config.toml
encoder_arch = "vit"
model = "segmentation model"
dataset = "rendered roads seen from a driver's seat, with toy cars, trees and houses"
train_examples = 72500
image_size = 64
crop_scale_min = 1
horizontal_flip = false
translate = 0.12
num_classes = 12
encoder_norm = "layernorm"
encoder_norm_position = "pre"
encoder_activation = "gelu"
encoder_mlp_ratio = 3
encoder_head_dim = 64
encoder_fused_qkv = true
encoder_bias = "all"
encoder_qk_norm = false
encoder_parallel_block = false
encoder_dropout = 0.1
encoder_inner_norm = true
encoder_moe = "soft"
encoder_num_experts = 8
encoder_moe_every = 2
encoder_expert_mlp_ratio = 1
encoder_slots_per_expert = 1
encoder_shared_expert = false
encoder_patch_size = [8, 8]
encoder_conv_stem = true
encoder_layers = 6
encoder_width = 160
encoder_positions = "rope"
decoder_norm = "groupnorm"
decoder_activation = "relu"
decoder_weight_standardization = false
decoder_padding_mode = "replicate"
decoder_widths = [32, 64, 96, 128]
decoder_blocks_per_level = 3
decoder_block = "bottleneck"
decoder_attention = false
decoder_upsampling = "nearest_conv"
residual_init = "zero_last"
optimizer = "muon"
muon_scale = "match_rms_adamw"
lr = 0.0048
momentum = 0.95
nesterov = true
orthogonalizer = "newton_schulz_5"
adamw_lr_other_params = 0.00083
grad_clip = 3.0
steps = 8500
batch_size = 256
epochs = 30.0
lr_schedule = "wsd"
decay_fraction = 0.4
final_lr_fraction = 0.1
warmup_steps = 420
weight_decay = 0.04
adamw_weight_decay_other_params = 0.01
Rows from expert 0 of block 5 of the encoder, named by matrix and row number. Rows with one number belong to one neuron. Each number is 128 + 24 x the weight over its row's rms, rounded and kept within 0 to 255. All counts start at 0. Numbers have three digits each. After the name is the row's rms in percent of the matrix's.
# up: expert up (encoder.blocks.5.mlp.up, 8x160x160), inputs 0-159
# down: expert down (encoder.blocks.5.mlp.down, 8x160x160, transposed), outputs 0-159
up.38 129:161152088105137131121165136121111156109145119128055156155162107122119143136130105155125151099125154130151139110136133111133124130116166156143153152132108169130139143143117162138126182126147101106117172106105138117151133143137147156157123166146145117142105119125146101132178116109166110134131124052076116131122114082127149078138102164123135170122149116113138154122100135142094099152148075118131130104129126097117114091104138111116177098118168093130081133166114110122114138089117102
down.38 146:159091124161174116128119135149095142097131126129131177141168163139154107107153142134154140133110132115149104155130148098110111121124156130166123151135143119115104139136134132145127132150167101103138216126114106142099174142107146097150102140104142126139128093130143076107098142137155175185148099067111077174112129116126145130108080126161125116141119094123155118106109132099091140137155097124110140107103147103149151115103096113137109099094133128126083138140114154158124119101113143
up.39 094:109157099166145121105126116111120121141130123119165069102133127127171123149163130146123137127114158107149089184145135130154120113139101125140125070109153154116130108117166113133097134094129122104107140160054108140107142098125152132098147143087108093117173131144123084101111131151121133158150142117162152137106114156116138160115123091155080141117097140161138127089126135098110180099103110123150140141145124102129107171160106148142142137129094146122183167168112102117149141154118153
down.39 095:134111121075129151161127115107149120118065170121144148131106115103138107119089117171110112133141148084139178116141100130143121126108161157090110146127115133101128144125106135131162128134113146154136113156194170123171129160178103124173138137138140103099145157115131124102129117159154108097092138119140086147162109110101116117112116143134146117105136172138110133156120164125209075144123155107163117112134117116109160107113117121107126144138140136148116116091112090151115118088134087
up.40 085:120103137173135145086216128112107108112142102118121144132114128111139093179113126089089147117119137161123140162125104103113095118131141101158131139129105077092124134103116088163141113164117158123155137119151112120135110179124120128091123099158163101131112111115098145122095118125173123115145153092108142131154130135135124106156146131129107147152172143128137151124096121128107148093148161135143144168136162162148147073123139123176143157112131132093122159167134094128155088087150119
down.40 091:159141114084150128112122121163153142159153142133121095112089100132144154087154134120144112129130190111120099071153171152143146119139112094132151111115116118111134102144097155135156146099163081147107137156126092146115156135089133139110162143129066137166059108115128148166180129109100104115113147173151145107131145127130173128079148151106118098129104144137104105130100122123116120131128152142089112116127116122111111126153157136113112145144155123163187118122111132140090159132132136
up.41 101:144137103119121081124143143175127138128143139133131139137089109110149173116095125151164083156182076140110115134144120153153148144175150152126158066153139121144144133147155105130128146155105091148139154151134105114151124143101114110091093113159105140152057129128146182134155134085159136091102111145166146144122118107141119108149084137122144125082157107122130132123160181122124135135120125123116119104111134090091124097130065104105135121162117133139125120124133136114151095109157140
down.41 096:118113147178124128133142124141142144155148131127131104120130144157083129106157144078140158127130113123106086098122138155179129127101122137100116150120114104156153123134167093105098067151084116136106127105145124179125120086131155149139121133111151153129155146146169141102116130155152164115147142121131097134124129179104126086143117106119164147137141088117076102090092122141103087119166100186153068114134122122169098113150133130134101116147101112138135154135120168114108150167118144
up.42 124:134135084148157118102163146163137088126137095139133138132078099168134140109154146138140120080138098132105183104089126170112135106147129134132100108098121116135129152107123108141127153147126176128173084148127125138091106132129145113136122146129133132134121108137104163135126107088122136144193128132140149155169168153147151162146136077117115119135075156149118094131125088105117096110118139126141146155161124141093123143126133155107136071070178127095107159135103128088120127150105133
down.42 127:100138106108177129155110129128097121151125166131091144131142147118110147139136115150127094126142185151109117133149132068146149165137152117157129082122105116110159136147100098096123177070139125130159175117161123141144122135138139176131125052140129118138117128118133159140100122130131107117118145159138167138136055164127136133097149140094139117122134144145142134127097152130156117091120177106113143092107132141106109110119143126136069166154084150114146132106107107109111111153097116
up.43 075:149127118105125146137083108108113132095115136112117152138139141114145132114107125150136134136112077144128117162144101094137090131090148140129118139108113123096174090191115161124094056145125157113190158085079155121132112079112124127158131122141104089144124099106137140106130150161066134150123125125114118138154111158154171165119124141116150147116129105087127132154110112129105141152128127164141140132153148111118163154146147155076123106167147144099147152112127183118147107151128147
down.43 079:091108134107106146087132168134098128098125120164151123117136094145129139146096130137150124158169117123117124080108114123117140124168130161146145095118133116146133105150109110145133081142176143150123116149121131117093156137157132115081170144186138111102141168097124117142082111121161116125158102110136111117116104137124113080086126132187109140151108152137138118138145143159105131111052115120183140123121129142114114089160132091134124122154124142150113124173129157110164169077151122
up.44 075:127146103131134128102103134151065119100121140113115153159125130095141101116122086127126136125167117146166124151134125142125161075157132136078144165109133132098128123095072145110157154112127087132132122115144141115167112104105155121129111139129099121139112111067130160138191148163132104106101146142114086136120108146120110156105118178080155163117154129109161137114132107132144109079158130097152149115139106129139182144159129163172154141108117175154132099157138130115128133092118117
down.44 091:123160123135133129147121119182152123069128120113154151108143113169167110147139135123168153117106114121119131145114115097137105161090152114143138151117109099175134121163148124118116075113180138146142156105093117098130124112121096116111115164114092137114138115141105137142096145114147137099174133161128092120119123119137104085144131118149122111154124103151156109097140116114098141141135141180124115052179166119135102117098123115157171118130132056147140120171159150104096115120146132
up.45 089:113186105110141135125113157119173156101142130157093166093121125110128102190158121138111112188102109140157114088088127108073125092168149176110135162143145152105125103118105113167099118136130135140176130108110156152154114142149116127125113132138134106138148110113122133111165133166120118103143134119120109139114128102084128104120122108109146095109131119169132175098093159106103141112086148133157111147096131174104097163098102152140102121141123147144135131147120107144078129139151147
down.45 099:151132178122115108152158127167107098109089153094147123142138149124154120092152103129106164101143104101087163127152178125159123154111106141128173139156104093122121105121122139135114117100176120135121155111176092100157121132131118083169111147109116164094118134117067118141111119103133153141138136165141093108177144155123075151117118162142105121150116130108136127106158087167152148108155085121114173105134151106114137106133144125138151129156130155072100136103115140134127151130132119
up.46 098:074144132131123141158103135115082096098112136144106138131094129161123110125120150112183109115123107130164115131142122146138146102149097165063133125121110116128090126133105178113096146133118129093152121172133146133160132157137165086100124120118123150137160148144129135125118113121152092123181147116112085131101146104133125081163121112133116154132123155137139092160124205148174071175126077107128113151108148106162151105124131124110120152108119142132137151102180126120126120121144136
down.46 105:115135142129159137127118085106142127120130094145122125152131168133110156101102152165131088164138146153141179075100115119127135142143096116141117080110102139105127146165118153101150104108153140140118166119143129113087095112086101171165148117111179100161086142118129164138116138122125108119103115112132123129134168153126116153162141138136111114103151127151090130114155134138103141116190086133116179106133132155103167112159138120147117089144084094110085114112112148133168149141133081
up.47 098:100144189086118072127137130091133124120155178099164082153139126103109102107142111122107103125107112116160111099127163193124113103106116091172116127143135149127137146118122108130129128118099114126130116123119111111112133149115125096142099134130120132116127128127159130149110103158120145154173090166148110145143144109114136121120153080159126157148127177129135122110131106128124148122156085143132109152096100120082151148127134125140165128161124091168156044161149153156119164151158140
down.47 095:127132145098153090150120164104156132166185142095134176143130121140121141110123147140141142076140143115126120097130146128130102091128083133072143154184116136114142189117132105120119109101156154107082097139144154111141122144103141145106110124111116092114120164098142146123145092144100141087100150145136157134145154107140128097126200131139106143126109122146100164128142161103145109192129123104153105109085118116122128114118140137110118116127125149088172141148140131134142093145092083
up.48 091:111168100117127152123119143132134151171131142114100126156174114104162120106159121095109182117116147140125137151153174115109146144126157109154114147089036135095125145163100112136146126141116128116168119137124123120117098156095156146131136134087126177146142125115122146113166121141133114155146100126120112141109109120137146116133186110101160120130096133122117167129123115116117148112162079134126130086134099125125160068151117167114175099106127088156132137143143125118127122126080071
down.48 101:117151103134119112142096160124148099103151093091159170156164106100151116132127106169105139120106134102161115131138163166116114130089132127131142168115142121182102135136139183123147139116130145127127126141101133166126128130118123135149142135161143088125171101163138056094096114127110162140098144131114140099123119072128153116147089151118157137168085155135094136104129117105129120098080142119126165138086177135154129136099144104089120093132128118149106110139165158140143113088122151
up.49 096:142159130068097118126128137132114108169121156116158114139151144147108114128093116149135129158118113144117138139092131112110121144108101132128120141141118151097133156114102104120128193153142108187108150085083137130153138091108138068149165142123114103100113116128114094121095121131121113122153112153115115133094149148168144152142134108121148116104106185110138127129121153104119093156113130103151149102120160162129153187138154154126079070142129139126165139095099165133185127141090116
down.49 109:082141094115130147088103150164087135103133175161142114143091131113108149120141143143155135102167121143165125150131125115111152114167114108138114121141157104149155105124121087139113142132188093119121126140122138123136110110176135199087127117124147129063084120127141134134123096157111115121100192203131146147080097134136110153138139117129155099114142138108141102101121155100121092136145153125160139136123097141119135149166115136103136116167125086121117117128157124147125131117106089
up.50 101:156167107101145116153129111082120121149138127145147151180115126147145125157142096135158125125131127112138110096107144156140164160154141129117154165144157159125137119133138152142145092113131049162094102149114139135126156150106108109111150120090141118175147113148106119095114087112128129137115143144101147120123085093109147176159111159164124109140101119171106109108111159111154136121127120089149109104090130089059117122152112133153126151104118103107140139157129123103116168152066130
down.50 096:156140145166102134127078125104100140129144143112149073086089115166118101099159106137124129152097106133125122126139146106117094124149159102143101147151140120166125146149130072117171157100136144098126133107132123099134142128129140123179140118130182105138116144118128185104082118155148142139109104097123151132127114127118145131109071103147142131070137155185143151135141154113119120140118118135146156106174128142122146150106132134105152105130095107128105174126158131108085084109178157
up.51 091:154117102155122124138134108164093125134066134143101174110142065142118150099154141082121102130147080144117103132175135125120129136134109170092126134100111135142104146121117130150123150147113120105085162115137119134114115154102099129155189132130106106137106114137106108156175143124074164134076131096145120167142106147082092142125156140113155109139082132108123088142152122087156144133136138117127149087149154156149137154158169137122127145109149152137139130138163143135106112087100120
down.51 096:135163145118118153115134130135090150142141098135111095124146150120151118133154116170129142109116133107115131116110108134152164155101158133168082131110118155137098107127153133119115129140137133113168113138121127165089143101152155103110093171152128152096172118101161128132120160124134081133172133135074108141140097120151134114133145124116139098101183174127132145112103140151100106084151107119125090164102088082134126094103150148167137082105160075171082105152144136126144145114140157
up.52 118:111124184146150124081137136110090118100130152139121106132125180118114091145091132150181121133163126110095122162161158105102168104138106065116097125137115131132146149146131190129123147156109109136100137144074134118143063117148116150109184127125149167130119147077115139126134126088131154133109110122113124141137126130156133125117150145148145104075158125130118138140102114107104166119141117093102138076114156123120145107130145122121159104144158124161130145107146103147176149144133089
down.52 105:135086129153138110184124149115152111143140115152132158138147101140119094050118152099111111127127098118156133135086100130156144098117136138137156089101105106149126096095129130136100113124096149152126133116114106143136150145133123112150093142174127088173092119147157114159166148179136102135131118140150138111126095207125124131156145153120149158186157114086170123132102107136137110131117108175111121145120133139115123075140093163111115137141126097096135126105138110130136095116160140
up.53 122:141117097181131158146140147087101122189151134115107128125136086152143113116149152112156141127105119091125088143098095108130111134150132089079124122141178138111115105086153107066123171138156142124163163134168083114151113088128164145132094094077086134159146134127149113115124168122156142121136071149166126138126143114130126128110150151128113140146104116117108121134146134117130130121160124141060111127147116115156119109160146122157132141171101127131154149172106121112154116118125132
down.53 129:123145120086161133057145139116149082148102166155112103104148124137138080130162140133108132145119105140143137170148113140167088131139167132135106140135106133178158143068162132131125118152089108095099141138151120162120127144139135132155133126121105115129162138116159167122100126130110125156126131123108132102127125103109129096128127128113127102131145133164111146111141133122180145076096139121106101146088066143118080152089162154137104129132182148140190149118116134119104098101132118
up.54 103:105124082178111162110130142135069145130148128128110163116120134089141144148186126147126148098147104118112105136139129108100113144113105136127133131116096120118154170143128124136108164121132139104073140131084114129130098100112106138147156136166118137124142108149158137146148145110137079141103144104094100128087123158157103138122143132109115165179141107154149140142102095173131105148107108153111161123161122140200151129107135158106107140147144100165049123125111125118141119083112142
down.54 110:104132131109144130108178135116119137086131130147109086109149177148151138130088119139116119100102164136144155165070116145101155099101167115091133124107127109145115135125107166093113137132122162104096137155121115106136115147149113158103176149118119135109110127125150076115120144153097158132144134163121100149109160111106172140116156113148137086150138102118159119114098137130097118159162113143149117102120151120127105131186096095107137097102078154103141179159153136138143138105177159
up.55 095:145128161116129088103090140120088130104116150186130125123135130137160104087108118064130144138146079150123113168168175138103121123158122111112105149116127123162122123122138154124151123118102074128132136139084130104146135137150106110104162126145076133118119123136130131106160110128056112115111127103171121147118089162134119151115112100123122123110125145146178127118115186114154177159125123123121109147135143108156157149146133100159136137080107139143107130138153177143084100149142168
down.55 092:122127153132151121135100114127098100096138129140134121135171100148140146137140142119120128128077122137158109098137130157150154145127142144123117132132113128123172146109134072114114103107131127106124093160146100113179097130135121141133141177148143117121122122115187107111093160128128132123128109126153083152133161159102129109128127185105123152131115129115084121104128137143103113074176059139166139131136081119127093143153091090163148117110167082150134106177090171111153130133148092
up.56 096:131121129139105145141107129112068091157137143164135153119104119098149099153135094137164108119091158132127133136144116108118123124118098140134101155126106091164098123149134163149122134147134104122155124101124136141098179097136135135159141115122086144127180117166152122097093109099161129150087144112124121129144124175116153091101169115112103175115152109110084108127077143133120127119104117141110137113163104138110113093147162112134181149170115129097129122121151139104138114129185201
down.56 101:110161134156135124083165126120146146134099140117127169113149119166124141127124115095128116119139117139122107132158140108121127115135090090117114120150121126116139114068103115107177115123107093113125113160147110138157133150149129130161142169150129113127070121128123115133151130151102149084128111139230126164101118067157121123118167173119166109119130121127173125123140129151127132112105153093157134128107095149148109129097072132117149159110136134135172109138090116125141163105087086
up.57 083:111144123127103124126141107151160146106142150104098148127131169132100136147141132113109118109145107137125105131137126104128122095100139125110113099068110150128116163146137162147108118139118188106161103125143163116142052165103124148108132142139127127131088093082151150101145116148123117143109116113133108099134101091184161112140144101094120114205138154116159121164146127153134118155182125143121107109095084096178117132115117174160140114111133103136125102098155174141136121142148109
down.57 085:096146115092142120117140116126109142154141115157122127162136131143131160112110116141131143121097143122135126118085130160113156144117125162113158154095154087131151106133111135120088150120107081176084153156071110129092170097091105106122094156091131120130154134132189062114107134165117127136146129165120133100140113134133102108138136141117109130137101098112094130139151085150134140097146127156131148156146188196157150125158146098127111077140125142148098135153127104147128108147130155
up.58 097:146181092137138142177141155108154106117133105171145164112107137133146126129121157110114124162114123173137097115103142109118138089145113129105153122132163197122078131127103095145114122125126151124136145133126086121172091103114152116124137126116081120145112125143171073131161116143119115072135135133109127111114097131107101142127133136113132129126157155137141145132152067132111167123162105123117125172110109152129149159131111192097148143096155127140117120088118149108089150083080119
down.58 099:120143135094112106089089101120081123127138142072146080138101110128119121107156109155111143114110133117124133146151131098147125159133151138137150102152118092153125159129152178131122093097198128109139113150130116090123128126161130114148147158139144140108179170131147125129102156133136114130140146096133130157155149113103115124136155103174101088151118075135124132150097164109158099127129096136095147089183183102115169114140100139124109104097163110118160103157135097129138112146154128
up.59 098:166079143097149129080152135107068116155135141124085098101136129129142112153083151137137108136123149123095150129122099136162160124150153151139106110098116096132159129118156116082131122150114119106123126153128096118098127152151129159139146134096135144150152107140105122125132074138129077127163130123117147140111129159177145070059128156127138138109154163114127134099140158102146133131114149155076112128125114153118129158129162100095148156140099113127120172167120140131174151081142153
down.59 092:100120149147168143147131142128134086147106123150092123085119152125120114114161164114096102134127127149163120087148145116124124123162129095141103179143116112141132175071069144157148131113106106164116121099138142161147118152156120092135089131153152150177109127142136139091174134112131131122121111153135104104131141094080132130150158129131139093124103146141138079146077135163115141139100146070164103132137117125123089100160121146165159120109111109163149093160114105129125111096122144
up.60 125:126123092149101104078155079131116151125147180142102098155173148110129110126163150171150174121149123136107104131144114152151129136125102111143096108148200141145137133107165121151114131130123131082116154121104102093162109112106121110130111151121081142121135106108143135112115162136116115106134087133169106148085136113139117142155148122157129085144180106162077131144139117115107128115124111175088079144120111105162138149131135119115109106157127158116100149179145128152095114142108140
down.60 120:111132149129131111142145090088138103111143142186088103126159121102133087110115087105129140147117072121132156145121119121138113155105143147125158153099159111117160147153095109107112149176135114135146177101208119087122134121175102132085118116141116080133112142111120139130114138135117083168098167133132119106151138163122136131146132104148123116151144108136119122105144132125107134123160176135149158170165138099080175118125113124124122100138136129101109116147096109123123165091144173
up.61 099:134145149106129151171132131125112133141086146165145139119135101125190101104082158138111146118142131113092153130177150112119101155136142112144101144124165127142147126122096148114156102134110142113116157174089069138136146153093148096128123111142118172111131098097131163113106127141094131134106133134153130112161118103159099163132158105121132127112112112138096099115160089146101141087155154085113061129129141146110127077137112113121168157131123154127128156100081166140158174128131118
down.61 090:107085116144109095108111130124155125117161106110164099131105136101139161105170157132115109115115107119134088124122130137132144104142129135130127089133085133120120145152127110134136132082129141149138107115126148175147154096205123109099106142151093085120137171145159156118141146111167110139102137101115141174126126114106190144110089132134150160181133136107100151129157148109149132095129094157175156145106069171101118133107086116141130136140164106168142121108153109114103117132113145
up.62 109:148108136149155179080101092128142095144146143099127143103156096121142098122122185121146119089152141143120139093088094097115138127126106109155104111121163113124107151142172136099153113143134089087108119145131117097120103141126117122148152116110111131146127124159167125127114117102133143159120096172141166161155133126112119148070133069140143139156094085110150159092109097139136137111147146152124137157167156139099148139126139160128137099130138114129123087162154116100200105133163133
down.62 094:112135182126123128143176132100133145184126145097138151147128153154091125064115115137122080156181204080144142144118112131149152145122134111143143122141114102125134102085110089133127117153088086116135111114142121129128124131166162119143104125119128118103087117143129111138127123110165137107129130170097161087123105114144086148137142149125150087131117108145126149136120126142139132132104136120095168138105167184132123170161154124152114112121146118088160125104126140100102086103113090
up.63 080:120152132141151121149105115153135104122093100121117097141143095160138147120137148128149117156140161165119166129131107142127165145128139106111109168169148127112119075129140133158099081189144164095099114152182135109134142114117126104101099137136096117107091165120159156136070129131099141121115147102061102152155122152092155151091147110158092135133148127114124137120134151167124145159101133128106135120133159124122113101104093106124077149165143141097136127093124077143119137159129159
down.63 087:122111128139084167148141134133148115178091142122162108135159118139141108092099101142102155153146161109146110178143115195162074114106118108138121153119129111117137122124132129141142183097086121075129089130123116113107114137140152133105123148133153084124167142150137147098082132131113129077118108093166150141117135136164118113167098082121111121118100137079099155116140161139118123108114156156103147104101120137144120144128160129116148102121140147138081145155133148141157137164081138
up.64 134:136166109138100123201139177179090099102138140146145152127126103154087096118138140133102112120086098146156125111162125091131115096076117128126123142114130105154122119140136132165142102158152142130148094123161141163125150114124121141117099135166084103112138120138150157111109098118149141121113154084130108117183119121115114100083165147143099134141132090107128095159133144122161156106126139134152133152089157146114095127150150120100089096169129128110112120106169129091161102142123165
down.64 130:123152139149146136106140127148126110161098109129128101129101104162147171142132106156198114151099147122127128067102122097149121158108117103144149095133153107147105107147104184102127102099143089113128089118151107146147149121125132115109138120161147145094153135102179100109115150156115145094170147165153136135144112120143162115117147112100145091141091119111138184093125148147102143136144125128134155103091105140119099127103105124125160146120144167142088126149104145074145165093089153
up.65 097:167092155096160105106152146120108113090154153119102121088157106195093101164129132143104097120181168110118098183120120123145118102101150104127111126186151140126088135131124129121135101141130145139098109149124102133135116159145112108159134135145136131113078135114114118136090107127117123095107147153100131148106139161142155145129166146133112173119083115109124117060146096165123142146180140113100140141112095157118128137148126142103143167120102119121111108159117111171108128151153142
down.65 091:141142145128137139134112125118086107146130172097103130125162099094105135112077153085140160136127194116118150160166114128081120106177100106122125148111146058121104109140101114133113162157138120148121113091099150099152137146141158117131157142111115128088108108104124115164159141154076113087129125165126129123143109159122131100174133070117184078153113129142129121127116146114157111139119115137153112123142144133119151111115163172134141115134126115174108130163139126116166114157121129
up.66 103:145188090110112123133161137136149096117107176101125110148164123147121201152106116114122138099176088124086106162125119135147174146128106140126118134150130126145152084172145133091116125111124116115112133138141087141121095140117150146121142121132140163150142176164140122099103111126156125136125081103123179122118107169110130105083116161121142066114176132126133064138113124116133129103117159132143128145128134123111131131114145141102117127088147111155137118133080126091150135124184131
down.66 101:140093116129156175133139078126102114149110152146092110098097154134127106068141146106129122142122137134147153081133124075108108111138168159141133103134109109138151188131128145145082122173043162076116137089106161145136130137152129070132148131124142151094142108107145099124118136136130114112086137108149085091141157112148137130154138095110109145116106133136161161120132135127151112154129111122132123158139127119126123147144138119152128135121151108148150140070121171156149133125158159
up.67 097:150185096143071143145155106126134126104148155154129132101113114116129104151131105127111106180139148165113104130105108081119112122157136128136119171100159128107129152145140120210100121109118131100151130125134121127147131112115122122086123141118121115123145118118140140169142149177114112079120135098133114116124147107136102151120100103135107084095173088189130127112136164113115113153100184159160139131108135108131170125114110124138114144117112112171086128126165074120127109151172136
down.67 105:119072165119137161120140094110130134139107091154124104140140134100162105117117102185108142110119126109127150163137121131137146126090142142121170116132126094118106104121097129109142136154193113153079136123155146066148136148141141098162149120098123136086125140148102144112073144115128144148127135147150095113133119153128117109149118125163138108134094118120145133128115105147104092107138097102122103125179140142175079122136154127140155107174133150120128129129137199159078166089118139
up.68 103:131127156109149122109136136114147127125119092129108182103098181119162092145117145167113121170098176116157131102117139149140100150139142150135112091085106115149139156109135151171083115150122136132134147141139140111113172149153070118167141135109091099127109095113156170137129105146117126127094148147133080131072160077138145094135112124117096160120127101126099150149152133116126160144074128163084112102109112134134089126135178132141118128116125148136121144167125134160151147146098138
down.68 100:098141118151107095137149173124120160150138148123212112157151129126128158144142120103085170133165124132085143129154136130169151135136105099143101201145162117106114124101072125098172157071132086140102114157154119110098121144131122156099128120116138144106088145135132108128112121120112143145156122132136175109136121137083120106141137111142160072133130145135114122101118138159112154125159138096150170140129116132113128087123086120128124120149100118135093092156158109111105108131138132
up.69 070:148142151096097176159132108116112098115141113145120162087121103133125138121132152146126142144162120134141116135077116106106165183119142137125079128137179130153086129112182133146151096133111152164118142136115149088177107108119113146100133153146075124116125111095129131125168140143138114127155106152158123110118089127133135106135097127107179081179100081113100106103137118094135164151127134131157090101119136153111136116117095108142146118148119111143168128129157098127155153173158104
down.69 075:102145108140116110162142093118091138139114118164118113107137117141128131127106116144121126139085123126111107172125104113126087124137150122143130091137122109131093080149150097133102106151189133159099076118090081076092151137178154140132132144124153126129120113117099163149089129145112076061076148103135154129109162144082116142165148118130147156132119096159148142147164140130131126101145108146121149131183128151145160132109142162133141115138162141137096167153166140109138132133142127
up.70 105:120142159146078133149112140159146110133137137124155109163174132096144167095146121090099164153154109140069101117102133137126128136153170134097135112123148104107116138110129095128166081122107108126112132108112082119137144166109156102139080084146175119141112104124113147168143110139150125131129180138143135120115165114141120111109119131161104150134123100099126109106161133120105132140064165089104127075115114128148137136111130128153139119143105120136161138153185082113141166159157111
down.70 103:173106129143101134098156147108119122152143100146139173101095113087174114138118119130148139137116162126136130125123138161096123118103120107114125152125160112129100127154111086152136120178121189114113123063094168135132105133134153154094146172152076107103133139118148109142141126144087154097108123131129112142110129111126118131136147132118169097111122131147133137146087105097060099146172127147122103144149124187147154075112167123120156112123129097162118122118128155155098105151159118
up.71 113:115121128166145122090159123104161140177110126119140121102107095120132130149122138096081123151112093141134067143127135153092097118092117105054145115142093147116105138109060121134142143119107134208165103160127096104116095125129127143097113138080101093162115152128140132136121166116122139134152120121132132148125127103108103145170170177147090149163084151130111155153123130138136173128130125142134148120160134103086124118131157123155130159120125151131152144133112150132127152142136138
down.71 127:096137103110150176119132121170112128095118138123075120124130151140135163102098128159122173116170142130130148119159128100146170163138141110138152122115128093104163103170182128138072156131079092098147139137158113151124076133130110133110151099155129147112129115130124145134159119125103127132144125132137136099101117122126164096079117167112133132085157146113130138078110126160145101160099172143097132126116104100130136137125150134138040108164117129123148142119126124110103125155164132
up.72 097:114133140121113150148099144148149155110143101158114142119086116131157114116105142172176124127149102139125093130149122117083109129163164166075133084139150124118127125165139171087136130140128125118156172117149125128102126148113093127106121139141094158168149108164161159114134127112109114122112165090170153123158067122153090139150112085089145140114149093141098145106080099096129129122106114149127115136148113104136120113140144117071166123172178126099126133127153116127157098113140137
down.72 090:111149144141114107115152127104124152152143165128173122135150127139114131137167112119134118114104118152131129104089122140140142123133065107104119123158132144145161104116122158110140099130126127113133091126162105171132138082176152115122112148121128148107122118116135147093091144156169171121150086134131082129088128147102133059150100173151154131103114117110149121146136131187148126124114102084148079104103122154132123095127101150135112114054125172120128113135131149106113160154183139
up.73 065:149104153168099080115145154095107126119126152113099121126165137123091108165093152132115057121101095144134103129166146163125134107154062130142165116170139087094108161131106134128141110116113159112167106114136166129100104120140129140100061128128152112102127157100136116148168159137131114101152119120167131107141142141116101122127133148134111128091122123100171134131119184138112139169120080139131139167126135111120136128137146124142106144163114144134104125112159167171096109129143095
down.73 064:115123137112122168158144094162133109138126119103144132113143145100136167107117148142159174099125124120137126107110155099173160102159096123133110123094114128124119124148147120121088098158168147112102175129129085078132137135048124142110174161123121160133098157145116159116153090086130112160140092135123131128101121158115097159119154146114136153142155122093091133116101125168102107152163136131129100134098146143122118095170120129117160113107162144146115123099097113115197137133125101
up.74 108:156147101149132122121144102153102097152105163139113105120113116150123191085151116121144142145193128091113126100143125123114137125116128079141153103067123091130158131119098116133165125107120105106142153152151072125159108142159172139147114124109091106158112114123093147130137136120105139119170117169104130152155150154140115138135141184085176126136121135128137140118083113130087162085123134121172133099141125146124151159138137148159108118135138134127180118103091107134135131120122072
down.74 102:123101114143112132126116152149121142108107070124101152089103088111135113147148109149130142143093098137136145095130088106126147173124119137126121147170135161137124150168131099190116129101074159105143136106116147120118131109113089140155140120124087166137148147145140148138110131132127105079106143148148126155116134122085081074093106128136128159121128147130169162104116150126138117162119142142125149126139109149111143124095156099114153138154069127178116117141205151106111153122149166
up.75 012:125145146122114179100172117100094141100130116110140082152121082080099116117145123105105123139129158175132121136160109143143125138109109135106138143096099118157124085079154169119125114157156149097099140155147114129156138091164169131129107108151134100149115126094134114144141116083141141119126135122117105134128132149140074149109099099190086100123155117148124130115088138124124090107155142106174112132141071146161140141082135132103143121135134140112167111134134128155184126130136169
down.75 013:143131136123114101186101121139145104169136181119133152137099115156150067169108152093158113135098141097167086159129098170145083117096160140123103126136152139140154111086096102144087107123136090092138137141101095116115143107136119116131128161117121121133107110137111147138128187131126161149131141133173121121119160133064154105122144124114133129146132142126114084141133132128105151103066128131118188142132107157122143141098161141127139133101167118122140120157109151155094134136097121
up.76 089:158125134136137125137135160106139136100111102169160135103131138138119142130098203155128107138138139104102121109132136128106102088122123122148113093128159133145147164097102146151141120133109153110078128105075079193111109146129107146079087091126122150129110142126092151123155129102130144129070125131147152138139147105151130135137109096144134118084140134141144169151159145090144196105125134124136115118159143094141110134153138112073149135094136131113127159137163120119078136169158153
down.76 092:124112143141091159156131120056138130132141141119176108137085142082131137124174128149121111142110137177094091098129132150141186144114130134127137130131101148111098103120080138104125132111140138128135139145150162141165138133108125108128137153213115108106109139150136135129125148129117108180131112136104122133150081152130092120149180135127131114161113099135120113149062121146141083137130118120138107129152110120112136071124112177124087174146155112123111120106103097121145170118115142
up.77 084:132168099105116142122126182124188131114121149092131139095149123097119087127089125092155167131152106125144122115167142151092121136103181116122145127062139110110170111113162146132101115149134139161138115116152149150093157139120106087121135116093139139142135138130133166134135130113150113175104137161124148139146173128144129083124155097150134151130129159118081120123128086110097121159106095132068118132111145110124103134138170125066140135129172100143115087124157135100129110141110130
down.77 089:127140109143138134111145142096113110176168150135132138169140127163170161189119128110116129112120109152124117113085160090132121116154120124140139168119125153117104153146084147133097107109130104133154142105100178125145124120122114133128134097146138138116082157060103127156155122142133175064079145168160116097113104111102164131156102131137146099108110123155116146130076110133150111116101151158170155148105123155110130119136114148106112097114128107117096154152151144078130126104152105
up.78 105:140109166103106083131145120156100112116102142090120113109168136122117180132118076137110147149140142108100115124114093147111191135080139096100118180135112147120175140155115153148120098144154112098128119124141136162111085116072124133109141160154104149123141170119131099086077174130106132157129068117111131127120137121107102127127101106158156112137149141153119152086114131152112145126117182141125141097171136147112162165134113178110119114146136115111150139146132138124123161117142137
down.78 099:103142113163134133125066102122107115112121103132148177098117155112155115103111141108145146102121146126178140120120153105102084139172123132104188117093110136106091107126122107122138157143092150117110138111132147135196149099147132094104139129157142120103122085159140110156129107151136128083121135094108089110175133150165119084125114150136118174137116146130154133129182131123156150130123135139140131116149132108112134119093151103084111112170098141123134101092141156148167134117152182